Rows from block 10 of a small model that predicts nearness at each pixel, named by matrix and row number. Rows with one number belong to one neuron. Each number is 200 + 20 x the weight over its row's rms, rounded and kept within 0 to 999. All counts start at 0.
After each neuron's rows are labels from the 100 images, of 14848, where the neuron reaches its highest value: "strongest on" is what is common among them. Only what is clearly more common there than usual is listed. The data: rendered dice on a table.
# fc1: MLP up (model.blocks.10.mlp.fc1.weight, 768x128), inputs 0-127
# fc2: MLP down (model.blocks.10.mlp.fc2.weight, 128x768, transposed), outputs 0-127

fc1.152,189,187,204,181,221,175,174,203,211,195,219,202,204,175,181,233,202,176,186,189,197,229,183,207,224,185,220,201,224,187,197,183,163,194,204,211,193,214,251,193,177,231,224,179,204,195,234,197,199,192,232,197,210,197,203,160,226,231,178,178,220,224,179,199,179,203,206,233,237,238,237,195,208,198,169,169,198,174,191,184,178,224,238,221,229,180,244,214,198,198,231,186,219,197,198,207,190,205,226,177,173,234,208,195,209,178,178,217,183,182,184,189,183,193,196,227,219,205,205,188,225,202,223,222,187,225,186,204
fc2.152,215,205,213,219,194,209,260,224,174,221,201,200,220,210,216,188,193,219,190,203,189,169,202,220,223,194,154,214,192,213,189,187,227,185,200,181,202,200,165,220,196,175,179,217,215,216,186,194,220,210,170,180,207,174,231,224,197,162,204,218,247,182,230,180,178,202,191,169,220,208,187,230,210,191,221,211,226,258,192,221,207,199,167,175,190,178,212,182,198,192,182,186,198,209,214,220,206,149,186,211,196,213,190,187,190,226,181,197,191,188,174,190,213,238,221,205,220,179,222,192,174,194,178,209,179,189,208,175
strongest on: white die

fc1.753,189,192,185,185,246,161,185,207,210,218,209,189,213,235,184,190,208,185,188,207,182,183,204,198,233,207,221,220,201,173,206,170,183,177,184,193,206,195,200,169,199,210,208,187,214,204,246,220,167,205,187,200,218,203,218,209,209,187,180,203,240,190,175,217,180,197,193,184,185,191,205,212,218,189,180,200,168,183,156,186,199,210,189,176,199,211,237,204,192,207,212,223,231,183,232,245,171,213,224,199,182,219,234,170,237,204,220,182,240,172,200,156,207,204,197,197,182,216,192,177,217,187,205,220,246,214,189,174
fc2.753,194,188,200,219,183,238,209,188,223,201,165,198,203,188,169,206,186,184,176,217,196,215,219,178,221,214,199,195,203,208,213,199,183,203,182,191,205,217,211,184,188,175,191,200,220,197,166,229,238,169,151,159,213,209,203,195,187,199,186,212,182,228,204,192,174,192,177,188,207,191,191,201,174,221,217,232,183,193,263,186,183,197,222,198,183,191,193,222,188,220,227,195,170,177,206,192,250,173,177,189,233,207,175,188,173,230,191,187,188,216,194,209,209,218,242,204,235,193,209,203,215,211,162,207,225,225,237,188
strongest on: red die

fc1.447,201,225,194,223,174,228,193,208,202,182,212,184,229,220,209,195,194,203,225,182,227,209,197,216,218,214,193,171,233,215,194,175,176,225,212,230,231,225,239,194,193,197,195,183,167,187,198,173,226,224,170,184,209,182,193,189,185,222,212,217,161,205,221,208,211,193,187,217,195,236,215,216,205,204,185,193,182,173,224,200,176,181,208,192,187,175,238,176,210,181,177,226,220,228,190,223,164,167,223,182,205,230,195,220,225,184,194,175,186,173,167,181,219,212,185,212,177,211,218,221,182,233,196,179,237,223,178,218
fc2.447,216,190,238,206,225,210,196,212,207,201,189,216,216,182,180,164,180,224,202,226,181,201,227,169,184,177,177,202,173,197,214,217,215,164,215,192,156,185,184,206,201,223,207,218,192,237,174,209,192,211,222,226,190,207,192,165,185,210,228,173,236,206,216,206,200,247,217,194,221,181,198,193,214,214,184,187,218,192,200,207,203,219,195,224,231,199,172,195,200,190,220,166,213,160,196,196,170,218,181,194,202,194,223,154,183,203,220,228,219,182,228,232,175,182,224,203,187,230,179,178,185,175,214,208,155,202,213,200
strongest on: white die

fc1.311,215,205,242,199,202,187,169,224,190,205,210,221,208,196,145,224,211,168,222,210,199,200,223,209,223,215,225,197,256,168,190,209,228,192,178,189,171,198,196,169,210,179,180,160,198,212,222,155,224,206,205,206,190,197,173,167,186,217,201,191,199,178,208,225,180,230,202,207,177,211,210,179,218,208,185,235,171,240,243,203,226,212,211,195,200,221,194,172,218,213,211,230,193,207,195,217,203,191,197,174,208,205,203,212,189,182,218,166,205,173,218,179,218,207,187,182,172,224,204,215,190,179,195,174,223,205,174,189
fc2.311,197,198,185,181,170,154,219,180,193,231,179,223,183,210,192,212,162,200,192,187,178,217,205,183,236,204,230,209,198,199,188,191,213,198,181,216,220,233,212,222,167,194,214,192,208,204,198,223,224,203,162,174,201,191,185,197,218,174,192,241,225,205,218,213,199,239,202,219,239,225,189,206,186,198,223,173,204,190,212,197,159,231,187,179,192,199,163,209,169,208,224,211,159,187,217,201,192,252,213,157,183,209,194,204,215,238,195,209,183,207,179,186,169,203,206,213,195,193,196,227,199,193,182,215,202,219,158,202
strongest on: red die

fc1.244,182,185,175,181,167,185,177,223,197,219,190,213,188,204,212,218,178,228,219,177,187,203,222,174,210,218,211,201,208,201,178,191,211,217,206,199,175,191,207,208,222,209,167,215,184,169,225,214,212,209,226,216,188,177,159,172,150,209,171,189,203,172,231,230,177,193,185,195,197,155,198,187,178,221,191,212,164,208,202,184,222,174,232,197,224,217,187,209,196,188,158,184,223,175,223,203,143,196,203,205,221,193,199,191,191,155,209,198,213,178,206,208,237,192,189,214,226,200,200,182,179,188,199,190,166,166,196,191
fc2.244,199,215,191,209,204,210,211,181,202,168,196,211,219,215,181,170,233,188,217,229,240,179,187,210,198,188,208,184,180,213,210,217,180,196,184,207,222,186,213,210,185,180,201,168,237,196,186,225,188,223,178,212,189,194,201,179,220,186,227,210,180,234,169,231,237,232,219,185,180,191,178,203,206,189,183,155,232,211,211,211,213,224,170,191,177,211,175,186,177,198,200,214,167,217,169,215,205,211,175,190,190,224,170,181,226,246,166,194,197,195,220,186,157,197,202,219,198,180,200,223,177,224,201,200,229,216,196,161
strongest on: blue die

fc1.382,161,168,187,213,163,202,191,187,187,164,218,202,200,222,195,211,209,220,208,189,170,185,240,186,200,257,209,205,201,196,185,185,178,183,241,234,229,223,190,177,181,213,197,223,197,192,178,200,236,224,194,173,196,211,205,202,231,220,183,190,213,224,222,220,232,190,188,219,216,181,178,218,229,212,215,189,203,191,237,219,224,191,200,196,201,228,206,200,198,204,202,245,200,182,171,209,183,211,221,232,210,192,183,233,179,203,166,172,233,183,195,210,180,188,179,228,199,196,172,178,209,199,204,187,193,228,213,229
fc2.382,195,223,205,201,199,221,203,168,198,206,217,191,198,169,194,195,203,198,240,245,241,180,203,182,217,166,208,220,201,224,219,204,212,212,180,169,192,157,206,224,252,195,209,184,215,196,228,190,185,190,244,228,196,194,198,181,175,180,215,171,191,198,162,188,198,202,192,200,193,191,222,200,200,194,157,193,189,193,181,185,227,199,224,187,227,219,172,186,191,188,205,169,219,224,187,188,213,175,198,188,173,213,229,182,223,215,195,234,207,202,162,165,217,184,212,168,196,233,222,196,169,234,212,201,200,197,224,210
strongest on: red die

fc1.528,186,220,207,206,173,214,215,193,179,240,193,189,202,171,157,180,206,211,228,197,166,195,202,228,202,225,192,188,211,170,164,198,174,178,169,188,195,211,187,186,191,172,192,222,211,215,211,192,186,204,210,166,222,231,185,167,176,212,176,231,225,202,224,161,165,164,178,192,205,216,171,225,243,199,190,224,224,222,179,211,169,217,176,193,217,195,190,189,196,199,187,184,184,210,207,205,195,204,222,189,198,183,196,242,214,236,180,215,220,200,224,209,194,187,198,217,180,194,181,227,196,217,206,175,242,193,225,222
fc2.528,222,175,198,178,191,183,187,201,223,193,182,196,159,201,208,215,194,189,179,181,215,185,220,177,199,177,192,179,197,219,275,185,241,209,203,216,212,171,218,224,162,190,188,209,199,191,205,180,191,147,201,214,196,178,212,207,201,171,224,186,179,212,197,211,204,196,233,212,223,170,211,214,190,182,214,195,207,167,201,197,230,221,227,225,203,191,218,238,177,221,216,193,238,154,174,199,243,208,184,210,206,172,207,169,208,169,208,211,181,216,185,220,188,201,191,202,214,229,206,191,209,194,206,189,181,176,197,187
strongest on: dice: three; black die

fc1.379,183,200,210,189,198,193,192,224,208,221,171,211,196,212,164,206,163,217,219,214,183,234,187,232,176,186,218,168,201,227,230,179,186,202,193,223,211,235,223,188,224,182,162,210,179,221,224,200,208,218,202,209,211,214,175,196,219,156,229,206,214,164,190,232,195,170,169,223,165,236,225,166,203,214,216,204,211,176,179,208,177,200,188,221,230,180,201,194,229,224,211,204,199,221,207,219,195,210,204,240,165,203,211,189,217,203,217,160,193,215,205,178,215,203,180,185,209,216,205,232,231,180,210,200,197,171,203,209
fc2.379,186,163,214,209,225,242,179,192,217,207,209,218,222,190,216,168,193,176,182,213,165,189,204,184,182,216,196,194,228,207,192,236,186,229,180,242,191,181,197,202,158,216,203,177,184,191,196,208,203,213,233,203,200,170,179,168,180,233,182,200,192,238,200,224,235,205,242,241,192,181,179,206,211,216,187,209,166,178,194,173,179,219,187,227,210,185,206,183,196,200,193,211,177,215,206,207,171,223,215,198,221,209,186,197,190,186,202,233,189,181,206,224,216,180,179,191,203,206,154,196,157,203,194,228,198,235,187,208
strongest on: black die

fc1.694,189,202,217,204,190,203,186,230,228,225,230,182,187,233,216,194,209,217,208,213,173,177,191,169,196,171,215,214,191,174,173,190,186,216,157,209,202,167,187,198,215,218,210,217,243,185,186,187,207,194,225,177,231,190,205,213,197,224,194,171,183,216,227,210,200,164,197,223,212,179,179,203,218,211,188,226,167,178,220,212,203,188,218,186,180,184,189,191,215,214,168,219,223,172,206,235,150,224,170,213,207,218,223,188,232,189,234,143,202,219,195,175,202,192,215,186,200,225,180,205,212,184,191,224,214,205,187,181
fc2.694,180,182,178,169,180,195,206,184,158,200,145,198,210,231,216,210,205,214,195,210,191,195,195,184,214,185,151,199,230,197,191,207,183,223,195,175,217,240,211,231,186,209,217,165,201,213,202,204,217,170,175,204,189,219,211,210,201,163,205,185,165,219,212,187,148,215,189,197,180,196,198,201,187,191,231,210,221,231,252,217,184,211,209,223,172,219,181,179,205,205,222,197,164,200,231,218,233,239,194,206,207,193,191,215,192,205,192,202,202,191,198,183,191,212,227,200,236,196,181,202,183,195,170,194,231,207,234,211
strongest on: blue die

fc1.174,201,189,218,185,179,186,204,183,191,226,222,199,214,207,180,211,193,206,246,188,182,194,214,209,222,218,207,221,207,205,216,220,209,200,174,231,200,228,196,201,230,195,184,205,213,174,201,193,217,169,213,210,171,179,168,207,165,197,167,183,247,213,223,230,214,208,246,236,172,197,195,184,201,227,185,219,187,197,197,200,191,189,227,241,194,206,210,216,207,210,173,197,173,230,194,208,179,224,195,194,195,165,214,201,199,179,178,164,141,197,216,208,195,184,209,180,237,214,204,196,152,211,226,183,216,179,225,183
fc2.174,199,232,184,216,221,208,154,191,203,218,194,225,237,191,208,190,233,200,206,231,223,204,170,187,197,200,212,189,158,184,210,190,211,231,189,151,221,209,183,215,193,203,205,185,231,189,216,189,203,239,193,218,194,215,210,178,186,196,203,221,165,210,180,227,207,202,184,183,214,222,168,206,193,188,220,170,216,198,206,205,165,201,200,182,220,225,134,210,176,208,233,232,207,184,189,185,212,187,195,200,236,212,198,184,205,235,223,224,211,213,175,180,194,177,205,201,217,178,190,215,201,164,182,224,209,194,157,190
strongest on: white die

fc1.154,183,230,196,165,206,189,209,217,187,209,209,200,209,229,215,214,216,184,171,181,215,182,204,212,217,193,234,224,182,198,233,183,207,163,208,204,170,226,195,175,197,190,205,177,218,176,228,199,218,189,184,172,205,177,176,225,164,212,218,194,244,183,170,213,200,199,191,196,228,185,184,216,235,167,226,223,170,199,225,179,233,195,195,223,221,202,216,206,196,193,172,202,181,231,201,168,208,180,224,216,171,206,199,229,206,209,220,165,230,156,209,184,206,222,204,218,197,210,211,199,193,228,228,181,180,166,190,182
fc2.154,223,198,198,233,179,198,177,197,220,226,207,233,200,157,192,210,192,201,220,208,201,176,231,216,220,215,193,167,203,207,156,191,199,203,174,190,233,154,211,174,233,216,190,198,214,194,199,209,188,219,197,222,198,182,216,188,234,188,198,220,141,204,208,197,221,187,202,209,197,227,202,205,184,207,167,207,188,257,186,208,223,216,216,182,174,188,177,184,186,195,246,221,229,169,198,206,170,211,188,183,169,172,211,186,174,198,191,216,199,229,183,196,193,180,191,204,182,200,173,238,199,187,193,219,201,232,211,195
strongest on: blue die

fc1.437,208,174,178,189,159,206,209,215,196,225,203,201,227,190,199,231,179,223,184,226,221,211,208,215,220,188,192,212,244,193,214,186,198,170,157,197,214,199,206,202,216,195,203,162,180,176,228,210,235,196,241,191,213,168,188,225,209,173,171,198,212,219,171,222,190,211,164,194,215,194,181,187,181,175,156,197,192,164,199,186,233,198,224,189,198,239,196,178,221,195,162,219,184,206,161,215,207,209,201,202,205,221,208,207,190,190,213,164,224,206,193,177,204,223,189,222,211,187,237,193,208,228,199,185,226,169,220,198
fc2.437,191,223,218,208,215,191,209,204,209,203,208,203,213,210,208,187,205,178,224,194,167,194,193,172,196,208,187,209,156,205,198,212,194,199,233,190,204,192,205,226,219,193,196,227,238,199,174,203,177,198,176,234,198,184,216,192,207,199,211,200,185,195,208,204,208,200,215,224,200,191,217,196,212,191,193,183,202,236,224,251,205,221,199,216,197,174,175,210,166,200,268,172,156,183,230,176,207,226,176,185,191,176,188,168,190,222,153,210,193,179,244,242,181,173,183,231,184,192,159,211,192,204,208,206,209,225,187,183
strongest on: dice: three

fc1.684,218,214,181,174,164,204,185,216,235,206,200,222,193,158,167,211,191,224,212,218,205,189,180,216,201,221,199,194,174,202,173,207,236,174,175,182,174,216,155,222,211,209,245,176,221,185,178,185,221,241,194,175,212,202,205,176,188,176,214,191,194,217,203,175,179,179,191,188,252,220,174,199,231,206,213,201,176,207,197,226,231,157,182,213,200,198,199,212,218,231,197,228,198,199,179,186,206,243,176,191,229,206,195,205,192,191,187,179,216,208,180,203,223,172,199,214,177,226,196,188,174,199,192,225,192,205,211,214
fc2.684,190,197,234,226,196,208,227,200,175,203,197,191,170,215,192,232,198,161,203,165,180,204,239,190,215,190,198,211,198,173,202,164,203,217,203,185,201,226,249,187,201,245,223,178,173,204,232,193,191,182,201,196,188,197,162,198,219,187,153,172,187,205,218,185,200,207,212,186,182,200,222,206,195,190,227,199,210,201,208,241,206,227,205,188,201,221,191,178,212,179,202,215,217,164,203,220,178,222,224,212,158,143,193,197,188,207,201,185,223,201,192,194,194,209,153,181,196,204,188,193,224,246,223,194,188,224,204,211
strongest on: white die

fc1.348,206,201,183,189,176,202,195,219,189,174,189,229,210,212,173,207,210,186,207,186,152,213,202,149,179,184,164,220,202,219,222,214,170,196,178,221,229,197,201,189,210,209,243,212,175,196,201,203,222,238,168,180,208,204,190,170,189,177,211,215,186,241,237,169,210,185,240,202,203,223,193,203,235,193,171,186,191,179,204,187,215,193,177,176,179,198,230,213,185,220,236,214,215,198,184,185,186,227,182,211,239,209,183,185,214,226,227,191,207,181,177,206,210,177,213,231,215,168,188,183,185,193,220,203,171,216,207,204
fc2.348,206,211,212,225,228,193,221,175,197,198,222,180,199,192,195,212,174,193,215,227,218,167,186,215,232,222,220,194,187,193,164,172,220,193,218,180,202,222,236,207,206,213,193,191,200,194,231,198,187,174,230,207,195,187,175,205,236,227,188,165,189,169,176,232,188,192,160,171,205,200,229,194,211,191,209,205,198,238,169,204,208,232,232,214,229,226,181,179,221,166,159,172,204,207,221,248,211,176,217,184,195,174,214,215,200,186,180,217,211,199,169,183,186,192,198,167,185,200,213,185,214,200,189,196,159,202,203,208
strongest on: red die

fc1.263,200,171,210,164,231,186,184,224,158,229,237,170,171,217,190,191,180,192,200,183,173,189,227,203,227,188,232,196,207,198,188,216,180,198,179,187,160,175,188,211,193,225,172,207,198,201,198,184,206,208,185,166,219,194,222,175,233,210,207,196,227,216,191,238,193,237,170,231,215,191,167,197,212,205,194,233,188,218,197,206,192,219,223,179,163,238,204,208,154,175,220,223,202,219,194,218,209,198,204,201,186,221,222,206,196,187,218,176,181,212,228,211,201,184,228,214,204,218,211,171,197,185,202,219,199,168,178,176
fc2.263,191,209,183,244,219,201,254,198,209,206,199,188,187,184,160,199,179,212,209,197,203,199,202,218,220,217,179,179,207,192,175,207,190,221,202,186,217,223,194,201,193,235,209,192,223,203,211,226,157,226,183,196,186,179,210,243,154,201,163,199,211,185,155,168,179,183,207,192,214,251,174,207,194,202,207,205,214,220,212,216,226,203,188,243,224,192,176,147,196,170,209,212,163,193,222,179,203,196,166,204,177,207,199,202,199,234,211,233,217,206,202,179,211,209,194,197,205,198,175,207,210,224,193,200,179,187,182,205
strongest on: blue die

fc1.544,197,208,179,208,193,184,156,214,226,194,217,186,212,189,203,195,184,208,206,215,210,161,216,212,223,213,216,186,202,198,198,183,209,233,223,213,157,216,212,194,207,213,195,158,213,183,217,198,188,214,223,210,218,208,190,153,204,217,255,198,178,207,174,203,215,192,159,231,206,206,191,181,250,179,224,199,171,219,205,213,202,218,194,179,186,178,227,201,214,176,203,214,190,151,221,170,193,191,232,200,212,172,225,242,217,204,224,181,193,179,194,171,183,196,180,205,204,209,190,189,253,203,205,182,203,208,188,172
fc2.544,207,192,205,192,210,209,218,210,222,195,159,252,217,194,223,188,204,209,209,201,201,227,209,193,228,221,197,211,196,188,210,225,193,205,200,218,259,196,192,225,181,187,168,200,190,175,188,223,198,201,207,208,223,169,203,163,198,160,235,231,250,205,195,207,211,169,201,187,218,187,186,201,166,181,170,204,205,182,185,214,193,207,191,207,148,219,194,218,193,206,206,219,212,205,165,165,184,190,188,214,163,226,205,169,198,189,190,184,200,172,197,246,209,216,218,169,200,195,203,204,198,160,198,217,171,210,227,194
strongest on: blue die

fc1.292,175,233,208,203,161,226,178,188,191,185,174,204,210,221,155,218,198,217,198,197,206,181,183,213,173,204,217,205,244,191,212,185,210,189,208,171,204,229,191,207,229,180,219,188,204,215,218,185,191,187,184,166,208,166,188,188,226,176,185,217,220,219,191,206,202,180,238,170,240,224,225,185,205,208,182,163,176,176,201,197,208,188,171,209,228,192,194,213,213,176,191,206,178,195,182,179,209,192,222,224,194,231,188,232,209,190,211,164,217,198,199,247,228,165,162,208,208,200,206,190,165,211,210,228,189,179,189,222
fc2.292,202,204,201,178,221,209,205,205,183,195,190,179,185,209,211,203,212,216,226,221,192,193,217,184,250,198,181,211,186,228,211,176,225,193,204,235,202,139,233,188,198,241,209,216,192,191,223,207,201,188,217,224,189,214,183,204,211,202,211,180,163,206,214,197,190,214,156,212,174,192,214,204,204,227,207,215,220,211,170,208,220,236,211,180,169,234,214,191,206,195,206,172,235,193,179,194,174,205,215,186,210,148,218,167,171,185,184,201,175,198,178,184,167,218,233,199,208,184,169,174,233,212,208,177,183,224,192,204
strongest on: black die

fc1.728,176,198,207,197,221,182,218,150,205,210,199,230,168,202,204,170,190,190,218,159,176,227,201,189,236,185,224,224,219,209,215,204,168,220,192,226,202,160,194,199,216,194,210,197,222,194,165,203,215,177,207,178,194,194,203,218,203,191,222,181,251,225,184,203,195,173,223,205,227,202,199,235,181,218,205,219,218,220,213,201,180,186,215,192,214,223,220,202,189,199,184,180,203,199,177,229,181,228,188,201,177,189,186,170,224,184,237,154,222,176,192,163,178,204,211,208,183,198,214,180,219,188,202,207,206,142,199,186
fc2.728,236,185,200,202,175,210,180,211,213,156,194,230,210,200,194,198,201,214,197,236,224,199,187,210,206,211,192,204,194,181,176,206,171,190,207,158,194,185,179,204,227,187,185,200,190,196,223,218,235,216,170,197,209,190,229,172,193,200,195,219,199,201,205,197,177,199,170,171,179,226,180,184,176,202,253,211,207,206,239,217,189,187,196,188,162,184,183,198,209,180,263,222,152,230,209,196,227,209,182,195,203,221,215,209,211,213,194,222,187,215,197,213,201,192,251,200,179,203,194,238,168,208,187,174,216,220,180,216
strongest on: red die

fc1.717,165,180,205,207,159,193,185,186,219,215,219,190,161,215,219,211,209,168,215,188,181,193,211,220,217,227,178,209,197,218,213,178,211,197,188,258,201,234,182,185,192,163,192,221,184,178,180,181,212,211,174,186,182,209,162,170,196,182,188,170,204,211,203,181,205,213,243,219,221,213,173,216,174,208,183,174,206,213,200,201,181,201,246,224,189,191,224,190,226,231,203,226,192,205,166,213,224,197,198,211,207,215,203,199,251,196,192,175,168,162,218,195,181,197,221,199,206,197,218,210,184,203,181,211,163,199,185,215
fc2.717,201,228,220,193,222,236,208,198,168,226,212,215,224,213,191,216,205,193,205,219,227,184,197,207,209,189,191,192,181,170,154,222,195,221,193,180,194,196,222,182,203,237,215,205,205,222,193,186,187,203,232,213,196,202,232,210,194,195,223,207,219,198,190,225,197,192,147,163,195,227,217,210,194,172,198,198,196,232,191,231,200,202,197,193,218,206,169,202,213,179,194,175,194,201,213,175,153,192,175,167,181,197,224,201,182,197,194,232,225,201,142,156,210,171,179,163,218,191,213,187,230,184,207,189,225,192,207,232
strongest on: white die

fc1.334,206,235,230,228,166,173,207,248,159,216,236,229,202,213,185,183,187,221,227,219,160,204,194,238,231,196,197,196,230,199,209,234,225,179,176,216,194,194,215,177,201,173,192,197,215,201,205,197,191,219,219,199,243,187,208,200,204,207,197,209,235,226,208,206,241,206,169,178,189,198,201,241,235,205,187,163,178,187,193,171,202,200,203,202,219,181,211,220,208,199,200,191,184,199,209,194,221,191,191,212,192,235,220,222,186,187,195,194,194,172,167,223,184,202,220,227,220,180,176,180,166,182,185,221,207,181,208,193
fc2.334,230,212,210,199,178,226,181,172,211,246,187,196,209,188,187,215,206,196,202,209,216,180,201,164,184,192,168,200,199,249,223,208,208,230,202,204,190,199,194,184,200,207,216,218,199,192,208,171,185,179,170,167,182,202,210,219,179,203,153,227,172,239,215,217,183,169,221,194,215,199,204,186,184,188,210,239,221,238,187,201,192,220,227,228,221,161,209,177,183,200,207,209,221,194,190,172,177,215,218,196,200,189,193,201,195,213,234,209,162,243,193,188,213,203,145,184,189,234,212,198,235,206,186,187,187,182,209,203
strongest on: dice: three; brown die

fc1.392,209,219,204,208,187,219,214,236,184,213,204,230,204,214,177,207,224,199,220,180,165,223,227,225,234,198,199,204,202,165,210,195,208,205,186,225,193,214,202,187,187,206,179,254,204,192,220,231,216,203,227,160,206,184,173,233,166,207,169,173,230,174,228,204,203,160,198,223,222,182,210,193,179,183,187,173,172,209,228,198,203,204,198,162,210,211,204,207,203,202,218,203,206,179,170,191,202,215,195,234,193,188,232,197,216,187,189,192,216,209,229,215,210,182,189,221,239,223,205,174,229,164,219,187,175,183,177,226
fc2.392,217,221,180,194,212,187,180,201,228,214,211,180,210,207,198,207,207,199,190,212,224,173,168,199,187,212,219,191,226,224,208,229,167,205,197,240,210,169,203,205,222,179,178,189,196,205,214,170,166,221,213,215,204,199,184,186,216,212,215,199,162,224,178,245,260,217,189,209,190,198,205,172,213,227,186,203,190,221,190,201,182,232,193,200,188,177,208,164,216,238,163,183,168,220,217,208,187,176,213,220,211,231,179,200,206,193,216,203,188,211,189,158,196,169,193,158,196,197,189,216,162,209,197,223,194,242,217,207
strongest on: blue die

fc1.736,172,195,198,189,176,203,206,204,259,175,203,214,215,198,181,193,183,194,224,175,215,193,219,217,180,216,226,185,190,236,186,200,188,183,188,182,200,186,222,209,179,190,240,222,200,232,255,160,212,199,182,198,212,198,166,190,200,189,182,199,212,235,199,200,179,210,177,239,202,233,179,184,176,197,174,204,211,164,235,229,182,206,212,188,217,195,218,182,196,201,184,198,193,152,201,201,169,178,213,212,182,224,232,176,221,201,192,191,178,239,183,209,181,189,192,204,176,199,179,186,191,211,220,228,192,169,229,209
fc2.736,194,185,199,207,208,153,206,205,179,186,198,183,211,190,246,203,208,195,176,194,214,196,234,244,220,198,169,194,179,187,178,180,212,189,227,193,220,172,216,214,200,225,217,163,229,179,182,200,204,190,219,233,184,204,240,234,194,207,221,185,199,228,186,219,214,208,187,185,198,159,206,213,197,175,223,212,184,229,206,176,225,202,199,176,175,215,196,184,192,155,193,204,237,216,193,183,203,185,221,199,148,213,188,219,187,174,186,217,217,206,203,201,191,191,233,181,210,179,213,197,226,207,206,176,256,191,180,190
strongest on: blue die

fc1.752,195,245,192,209,215,193,174,207,168,189,243,190,200,207,190,209,195,193,226,182,167,208,173,156,223,170,199,206,209,236,232,192,189,186,203,221,193,187,193,194,208,209,217,173,201,195,235,168,200,208,171,186,219,194,221,181,227,224,222,183,218,229,184,235,199,202,170,223,205,175,229,206,189,224,177,224,204,201,206,207,230,190,204,189,209,198,206,192,198,191,189,214,215,197,206,175,177,168,206,227,181,226,189,225,203,179,186,178,177,197,203,205,190,228,233,218,237,213,214,159,180,184,180,183,163,190,149,190
fc2.752,243,194,205,219,186,210,238,184,211,200,180,184,221,196,205,181,171,220,194,213,240,183,209,191,222,197,185,208,205,182,144,221,187,185,202,220,182,193,171,214,202,198,203,221,200,210,157,244,209,179,199,185,201,191,209,200,200,211,154,204,223,186,188,213,221,173,211,207,217,248,165,164,201,204,198,210,221,224,193,205,162,218,207,202,213,178,208,198,206,184,190,180,206,219,229,216,172,167,188,208,159,198,211,201,202,187,197,173,177,222,203,181,180,171,195,229,177,219,215,222,205,180,207,238,215,214,235,219
strongest on: red die

fc1.730,171,217,188,152,182,207,194,219,169,208,192,234,205,178,196,174,187,197,206,191,208,189,198,195,194,202,226,179,206,212,171,206,210,187,202,229,241,191,195,165,237,200,193,219,186,185,174,223,185,207,202,202,186,235,213,186,227,194,182,234,219,203,191,207,159,217,178,214,221,210,220,168,249,202,239,206,195,221,231,188,206,202,206,209,198,210,214,222,163,196,188,197,200,173,165,207,160,188,217,193,211,163,173,209,184,218,158,218,246,191,198,212,183,217,180,232,205,186,197,180,211,212,212,179,227,207,196,190
fc2.730,199,197,224,250,191,198,206,186,203,193,181,165,202,185,245,203,225,221,233,216,213,179,244,189,204,164,212,188,209,198,223,177,193,199,205,175,184,184,166,242,182,237,189,174,198,206,248,197,222,217,210,221,207,215,200,200,176,192,205,160,182,181,214,204,221,181,229,198,178,194,189,234,184,182,177,196,192,175,175,210,251,210,205,185,203,224,175,170,205,182,222,219,214,212,193,216,217,192,190,221,177,206,198,203,207,199,215,162,184,206,197,234,213,187,225,182,227,206,189,192,169,186,208,201,172,197,175,203
strongest on: black die

fc1.241,182,208,181,210,204,191,175,196,213,193,207,198,199,221,186,208,215,219,227,191,203,239,196,177,200,210,205,225,237,174,176,216,212,171,201,223,232,257,213,176,205,206,209,180,194,190,210,207,217,195,193,202,194,186,246,224,177,208,177,161,190,183,187,220,177,210,174,206,219,184,230,205,190,224,162,182,205,199,211,169,182,171,199,199,214,180,171,169,188,199,188,236,181,228,213,198,179,194,180,180,188,215,244,210,213,188,201,193,221,179,146,216,211,211,166,188,207,212,211,162,194,188,208,174,179,170,230,205
fc2.241,205,208,202,183,186,196,219,187,186,173,182,203,192,222,220,209,218,224,186,249,162,199,214,172,198,191,177,198,174,221,221,205,198,193,185,207,194,159,144,201,228,173,204,205,228,213,186,197,192,213,236,187,206,214,192,170,201,193,195,219,185,219,224,222,226,231,237,184,180,166,146,199,214,187,204,169,191,192,210,214,184,198,216,182,194,203,221,202,169,212,214,173,184,176,200,217,178,213,218,212,238,213,182,165,174,211,172,218,172,207,236,188,179,208,217,214,179,200,207,192,194,197,214,218,211,239,204,177
strongest on: black die